From a checkpoint of a small segmentation model.
Model: encoder arch vit, encoder patch size [8, 8].
Training: muon at rate 0.0054, 4300 steps, batches of 64.
Data: trained on rendered dice on a table, 72500 training examples.
Rows from block 1 of the decoder of a small segmentation model, named by matrix and row number. Each number is 500 + 25 x the weight over its row's rms, rounded and kept within 0 to 999. All counts start at 0. Numbers have three digits each.
After each channel's rows are labels from the 100 images, of 14976, where the channel reaches its highest value: "strongest on" is what is common among them. Only what is clearly more common there than usual is listed. The data: rendered dice on a table. In brackets: how many of the 100, against the usual share in percent.
# conv: 3x3 conv (decoder.mid.1.conv.weight, 128x128x3x3, each kernel summed), inputs 0-127

conv.111:516525538482492534493511475510466519513500482496530484498506524522485482469555535457529539504520497488477478441539514487510515458468484504494518490490492480493501526516511530522514487538457479520503496500514500508506533500475475492520517533495497504519492534479489529479517543501510543531481529507550509478526503552504531536545489471502466531496530506491573502542563499527472503523481
strongest on: six on top (93 vs 29.6)

conv.34:503491501533492503495500463454495500484480490490491482485518502521479507512457508454476483517533497485505466484461530469495539544541503430489482491492425519479486501507508504459523464497485493492474447511484532528527496472520494466502471492519508512477536535526518516442504510490468531495461469475466481472514506494517521472485485464452515511463509510481493497475501475464450504496471
strongest on: three on top (60 vs 29.4)

conv.80:520494492493491496553484518489464491523508515460509525498483516508480520492515488485486431481490565491480484514502524535500494501451503443519485485491515460464508447493507510462484488459545534505488487477519507478503502499503512535471490481499502494493508505491513502513485503501485503480527526502516505526466472551479498532534494406540522537455480470475491494478503490460446493486513
strongest on: six on top (82 vs 29.6)

conv.47:484484500506485525503547499490511525473498466516488492503504507478509537482511498569486505512495496473524515519498503512522556495522486539482503483534499517505581487510515497466495498512460516583523509518510477492523457495492489527518504502488493516516484525519486456516511483469544459512535517492484465475469537481533492494500558508454503522501494496520481526480475468492453534511554
strongest on: dice: three (77 vs 33.6)

conv.98:481515514486478485505509532474528480512475512523522497480473515541457532509481442499520555486520503450498509504468519504522574531519476460498503505533491496487528510502518478506525498503480489492494494548478462502491519565528517520498492506535509512495474513518453550463487495544512496495510508518479503507446504506469491462535430492490498517518505432486493503494521499497490510469520
strongest on: six on top (64 vs 29.6)

conv.69:498482528523550486531540497499489521466503541522511456502501461497548549490481527506473521524472481504500559525496460488461471496506511485524489466513549465498512506456473529534496522500485522467525465531510534482496563506485464496516505497510521544499482488515506535487506505474513500507456509500428502471497483453522495491509535522484475495520533505474487516515533496496534483485493
strongest on: six on top (70 vs 29.6)

conv.20:508490491491481465506518518490502481468514466539515528445527524485493488562477488467512516499501476482483470493461475486493511507511509461480546498480481463505488481467517536507486527474543515475508496490448492482468542501510478523504519494539513509527506486533528509484492527490491478487542522471508490493478500482530479556481505515476472520555488464494488478461515452534561483445497
strongest on: six on top (66 vs 29.6)

conv.87:489495499549566507470486505466550492499476487486523474502498508525459509513470488509474514488522483459518509507509506502487534502531531485502549466510503460519566513499479505501522527492513526473554489514511475498485490543489468511499440501516503511510477510546481501499473509483505514487479488529508500543486481463548500465483563540471492535481490479540499457498475483491529472539498
strongest on: six on top (86 vs 29.6)

conv.126:517506499511528498540445514510471474483469492488474507473509507490493520525494523525527462504450529493511507516490502523559466487470489531470486448494502495468537462474515481555467533478544507474504474507503510490487514464502478537498546483537453538530498480490499501534489492497489488491522500468502457505515518446515481500475513575465475516522527532488469475473512489488501491482499
strongest on: dice: three (77 vs 33.6)

conv.43:517471516480499497495533521486529501534531481504475518479510493500478508500489547507504540503473514509512464546507549545514482480493463488530523499477501515484476488554502512416498543521511486542498577456530429520479519510499516455499453501529486469507500500476516489509511505505519523522494527490554507483508499481479511531490504480532498531525512465524492482484512503495469512478486
strongest on: six on top (80 vs 29.6)

conv.70:514506530512514502495550512501463528531508521535471522427476503493500505457529503470502490487505543461491485486524480503540498464507439542527497465512471504475535499511506515484495503520494476510523507510523488468511544472505472547516509497509506495470472517465507502503513500538478529549438494540539470522494550503471507512509534493502508532488545485477522469473481510482454489498512
strongest on: six on top (97 vs 29.6)

conv.27:508494498471462516493463551505503504513484489444501487488498517510473510501492499537490483470496529485483459461539510498499533513539503521502524498472517495505554501525498457443471462489520512568535526516491493512462466501527509501511458491532471466543499516496479456514512492533462501506511514482538520523485528479502500505503535524480464540526493474474526499458518444492495485462480
strongest on: five on top (65 vs 29.7)

conv.10:494482482459502488491532441475518444507485480486457512508496498519508473450488474485529510519512444494502477542454495447513454508527473541501542484519525532515498524514505514508457539502469500500492484487482454537509459509458533494472467510524481533535505471512470472492500501454483525493472527532472499488508532525514492509501533543507503467537513467506529495514503487504491504477491
strongest on: one on top (94 vs 30.1)

conv.118:535509495505497484515510504500486455501466527511463510501484491501464477477482470507534444534494509524515450525492480530511432518537468479451486472453498510536512523453472502487483487495491551491561487514511496505486519497462497508494499500497503495534494480485486524491435514453507516485502522516496479516548476454525495513486491484498545504478508479535514483544521481451503472519521
strongest on: six on top (61 vs 29.6)

conv.116:523526511489475494529489535500500495485502537484486517504484495496483480512490525485503490500430511487476520533472489545487477493492542507460529463459532462500459470476486505521458508488514543493514465534511475491480472555537506525496485536559501495473524485526475524511496500476475541488505506506524551488474501511545488494532450511498516469511470481480469523441506515551523506496498
strongest on: six on top (72 vs 29.6)

conv.25:533504540502478495474524483509506476489486409521491493475521525545495511511530493493518495524512499550493499493470481458541550494476528514495534519514463485475535517517478520525507509501538486494466476520491487534535486484506537517539526492520510520500520520471498522513511526487483497494552489506477539494475491468546504522545446479471509531527507501502558522514537495513485493522462
strongest on: six on top (71 vs 29.6)

conv.78:510518498534527511502456466532493491476495547486446540521569521527510504509526479522520487486529481533518522504524495548539457488450472490523489507489490514463514484507491460505523496443518476463499503518505516517508540454504509520512483530490528507513480506477533514541485462509486474527496499465507432473529507468490508498486484506504478517488503527515469525559496523492482483524520
strongest on: three on top (60 vs 29.4)